From a checkpoint of a small image autoencoder.
Training: soap at rate 0.0017, 6300 steps.
Rows from block 4 of the encoder of a small image autoencoder, named by matrix and row number. Each number is 128 + 24 x the weight over its row's rms, rounded and kept within 0 to 255. All counts start at 0. Numbers have three digits each. After the name is the row's rms in percent of the matrix's.
After each channel's rows are labels from the 100 images, of 14848, where the channel reaches its highest value: "top examples" is what is common among them; "colour at peak" is the nearest of a few named colours to the mean colour under the peak. Only what is clearly more common there than usual is listed. The data: short English words printed on busy colour backdrops. In brackets: how many of the 100.
# pw: pointwise conv (encoder.blocks.4.pw.weight, 320x320x1x1), inputs 0-159

pw.18 091:168104133146137098113126157135124140139132159146143084179108115153143092095124107096111154125127132135090122121104112164098085114139171124126126112105127117108124150100157108109122133131138124101117103162179101076141174140133136143107158131103108130140117082107156153128140172172141128176125158118111134087131113139149132130094103113157120105090134140112106113129201143146114130165136138131125125142129100178123133136148108124132160104130168117134137125115089111140130115080101113
top examples: white ink (97); bold (82)
colour at peak: grey (80)

pw.284 099:206134109131163152139115144115120178120111110127123153152089121166138154131143119096171159142152143089094110158128180166147131159141108107183120127143119155110159108145118108116094176105125093156125117153155149131145134129174115128125180126169126123135121129110081140148156179143091141174128170098135070156142116126122067108079119125153110144125117184139120158137117131124143115081139126163170105123114094151154128141118119140116127097104144113150137103154144151146129135138133167
top examples: white ink (99); bold (87)
colour at peak: grey (51); pink (44)

pw.88 082:097116122099156115095090137127090097116148140150109133139124116150113166177117132135150116111094109130162128123129130148096142103129178125139128160142093133118128115137092134124148152136108147103152104096106131130096102146135116169124100112143113153107149145113148127122165133157153125119117126157114149112099171156150174147112156126156148120104123127123143123105129131127129113125079128135095149150120134114100138124108120141133130112109141066137131185128109116135122173165139096
top examples: bold (90); white ink (56); pink ink (38)
colour at peak: grey (49)

pw.165 083:135120100135148116150158142066118124118128150131109122133101135089115098177081131144116128168063136128127125151134130115158135166120116139120140160085127135131133151132093128131108119139126097146128155113089142140127093150112108142128143110107124137097120104131137102140132119127155125106148139111105122140167188094168164109158137098121153096080110127142168115094141105103133150127154103070150146127182143105146170130120152149138124136105089200099141117132125190102099125166158184
top examples: black ink (100); bold (98)
colour at peak: brown (82)

pw.84 097:187118194120123128128153143157139104122168112114156147135157120128144116154131093095117121133162103151124141151136100152091167154129136133177138116168119134105114113114132118134099141133168103122117102139156120107157109178130108152147155171159171120154108191104094139136137122132115122150116086110142164156137140077161150129097114123125125174134135104154137125121104137134122146100151123098074148102118136101134126136169115097132129116157156120093125102108153117130134147141131118
top examples: white ink (99); bold (78)
colour at peak: grey (87)

pw.264 093:180137150128127162111187083120156129169172098110155129143111093103143114083106080178136144128118113187143135140125129148095152130143169103120144145157133113177147119123172093162118138144171102104122095169146148100219119117115099122120109163118171117112146149130107163155082098128086108096143140166137117127156137133186118123147130078111148150139166136168158146124088140139157140074162116110138155133119145093108128136125121161124143134109124144151126088152094132087143111121149144
top examples: black ink (98); bold (86)
colour at peak: brown (61)

pw.186 101:113144127083159134110141137102095097118148113144104114110108143105121178202102099141143094146100104118178096096135134120128075140097158149111128132169153099073126124128148129111137120112184166108138137099118153114087102132143120162143104159175165128142149135175128135104108083121196096132138118140131133120129149113162154115122105145140130095132160167127135137121164132076122111124145147120086135108102074146123175107117117109124125103141158157099094145114133137154117100157111127
top examples: bold (87); black ink (86)
colour at peak: grey (57)

pw.38 106:128138163158140103149123117149116118122073155121133153121107122125088145141158110158116181127163091131096086153094107141130139170154126136157135105103150147106112106095096100153093152108122102144106080136092110145132128163125107142131105142120124146137123114124127136131129132080092110128115110147139099172102123121104071117137130118123072162120156155119124123119140172133112092113153130079093113110112129083182113130093199129123100094076114178100141157079129115116145082155141151
top examples: bold (80); black ink (49); red ink (33)
colour at peak: grey (50); pink (47)

pw.72 100:138085108123133087080107104080143149110128154107124163156129154166149117161130117153155128125125122112115131164122156121104129153128156112152158154152140145152127137138120105160118131138123108094158106134142107072104128124165142139117129147144145121172159108110160163139141094128101158125093156150121110121111139142162112117133148132128092155095136115153137091158108150134161111162136068162093087101111091109148145124148102140108100088110166173153131110140094139160122099105117147
top examples: bold (72); red ink (31); black ink (30)
colour at peak: grey (65)

pw.67 098:087126140093119133101161148127112101121100162128092126132073172149097114124120147128115107133122099120130137110087127121078081123127109173133153150108119136143119104114133112134091144150158168109145131137124122184136164157097149118130093124128150104117127124124098137152129137126108110148140160150094084120162076156130152100181153132129104148148153096142130143102080133127137100084117076106123141105116103158099134137140111110115122120117151129102168124156144126072103103144118095
top examples: white ink (78)
colour at peak: brown (60)

pw.20 091:129129100144112102105166130130108169128111127140115112079130118112134126121135131148130141117111076116122114092139098140155125148142143173163088117111112139111174130068098159152130095164133139124137068138157130107152108129128145127099076118102117150149140091117144142138114138133132110167130160116170098132155073126091150124111138161150135127148139127169108142093111144117114103146121116123129127148164121089123131148101110118140125136138133114136138132131153113109094096124120171
top examples: white ink (99); bold (89)
colour at peak: grey (77)

pw.105 107:144136159186132104071121158156138176105116140111151143171135134165084124138122109112154123101071152100139145085126124188170107152172111123148144146111133073113100098130149128100095161167132112121156130118121122111141126109131116130167135169077123111122141077141105182118113112148134149122132121127158128135150119153160083112140110120121150110127113144132099117133134125122121161075113127164120156120102141098125116111149129158100160141114090110140117147140176106165104141115124163
top examples: black ink (47)
colour at peak: pink (62)

pw.192 098:185099125143124107121190133097112087164190096092170115138083131130094132100131136140103164088100094127156146125165132136096186109127122135143177127116125112154162124102104140149104154158127130130133130129124152149138094123156124103170095092150110105152097134101124122132124135113149108145133122159118108102117138135202117179186097116112104138166109135149146125131072129122206129118093130175127110180138132102146142074133132178133139103134135165096132099133119142137085111140095115
top examples: black ink (84); bold (84)
colour at peak: grey (58)

pw.306 102:223122158109119128093125130122151120119151141129147073112149151098116085150150126135063120145141130107155141078130106113128111115158124119141074115163103127114077081115122113170127119097098137152122137152140123100126111101132154173149132145110142115124140138106188128142120163150223100106114129089152140126115090123150131145100128094152110126123129140131160098136131148151131093171092182076157109106153131149117154171124128128119133125136132081116119132131127113133104147084084162
top examples: bold (82); black ink (67)
colour at peak: grey (65)

pw.185 111:087102133127152144103095115147245124103129158130125101150176154135118146082089125165135164115151143151121145087110135143174096134134131121113097106170143113135111129231118105148112166117118088128128126137141108133125134205147109099126120138134109131149154120142094140113103098127151164162131132105113120083124155100098112118119128145148095153116164117166123155110119147097121082145118105136109135133150127105118164115134102146150110090113108095119151146163130101130143106107101079
top examples: bold (74); black ink (52)
colour at peak: grey (55)

pw.149 092:108142116115154112139145107151138088184157118125172109135122118153121154107097106122110152133139134074149075117107155182120127140147171146110106110144160157138143120112101129117081152181099125153121145127153144097120153114135163140131122156085139094103122107145129178139166141121148108115162158102135112104114140152126131185175094162135155106103130158148160111136143117119157169142130182106109110138105127122086126158119142097096098115153159112165117121122146146158119180117143158
top examples: white ink (63); pink ink (27)
colour at peak: grey (51)

pw.70 085:081140145126111153123117113133147181087158149134127135128127145139124098172148078170117121165142113091118158141086129132095113111131148128152122120128132151113147150136122095146144167103093096114152154103135155149095160123147186114158113143090111112120122117120166118082144064109125142147083153134096140124104172117099164130144104141116150161063163143150105124172158160108173160143172093148128125134119105110162154127119100084146087118118117125116131144145135111121122127166150134
top examples: bold (87); white ink (81)
colour at peak: pink (56)

pw.237 092:120103129141102085110168152134123118106121107120097113108112108082094103153115112164081122156113139108147140120097121104114156094123099137133113141135138097121113131122136107123121157125142130126127141097132143140142099139126099152087116176124113159160116074162155132116129165108176180138129129131093140117111145143161099146154115125100096120091110116120154179116125132148130112105106196105143116137195142134133159157139108107149162199143097158116119109131102166140141113133120119
top examples: bold (99); black ink (95)
colour at peak: brown (73)

pw.188 102:168163102146120128122120141138149167120154117125121115166158129154115155141184127158169097144112100125184112083120183165093108140099131154106137128134131119129076162113147083120108166142142143142158119164150134126138100098145134118136093126132160141094121113145134138155120092135148112163119114129129137096112120122126109114113118117116160108104159139094127117123141134118129124091136138174175120144137105105132143137058111079096137118120123133101107130127123133134094114138106132
top examples: bold (75); red ink (60); black ink (32)
colour at peak: pink (55)

pw.233 087:128110117140134118064187095194130144118110153175117118170174165149170136106134101112151114133165118149143111180122121181121148100081133141131137136099120132149123177130133101131111153113087147066173049124161124127147146158100118126126120131122134162155123109168139111129128124129111102132067098090109098101131121135138106154164119174100126113150114141087131102105143105141130147158124125136147140128133143122098114160119103119141093134121105148072142138131139138081138151170171114
top examples: white ink (98); bold (96)
colour at peak: grey (51)

pw.100 091:133123135155132112137137133130134146123116138144063085143148111120122177103091122101148083115135194133119110093161115114119114127185118126138112103090099135134137135136119208123159092120104071116176130126115117147118090122112159123127106126126135154142154103144133149133128085110140129122112099111112101150189103164193106134157126108127123096120155137138141122108099175117124150136104166069121153126155163145159131115124135122113150170131094145104130138132129148151111165157130142
top examples: black ink (91); bold (71)
colour at peak: grey (48)

pw.4 101:153105145111150157121182162109139150115120150123097105082102150131124118161117134120112123132093149115125132165115113105099114157184125152100120152152109159139104164102101139152115110117145150126130111121153152082106139153139170128107080121126056071158125130094121150127108131098157112169105146158148124089136063122112117146102143123117129101107139117105109109108113118150100126156159147143129125170124164153136139106130139120155131130096134107162111116114145151150128068098180093
top examples: white ink (67); teal ink (32)
colour at peak: grey (52); green (29)

pw.187 102:125107093145136088122115149139164139133116109168126103145109132106129149112143163168090146107123142105147151131131149110101155195098125146125121173095191082107128119122143136112122114114144082099124115136135126135091085160162105131150113159158165116118150079127132150143130082120136181134113134135130161149150124094107127134095121125133101171117152175137108150109077148143109157145137098125117123164112128114121131121125117111134074115087107109107132111116147148077101128129103114
top examples: bold (74); red ink (65)
colour at peak: pink (50)

pw.277 114:130141084154122141082145147104142118177136090132160114139104157144127162105128151129148102183159139207125100147118152111196141127126100110098139125189187151175138162092084072108122085151120144107155119152152125122200156145119116169121108104148171129126115120149156140108120129105117144134151144126122112153127099098104098138122103181107130155130123120150153143151079114114131173135124108132123113088115107128141116115146099125130113132160187147136127099131146166097128116134154140
top examples: white ink (80)
colour at peak: grey (60)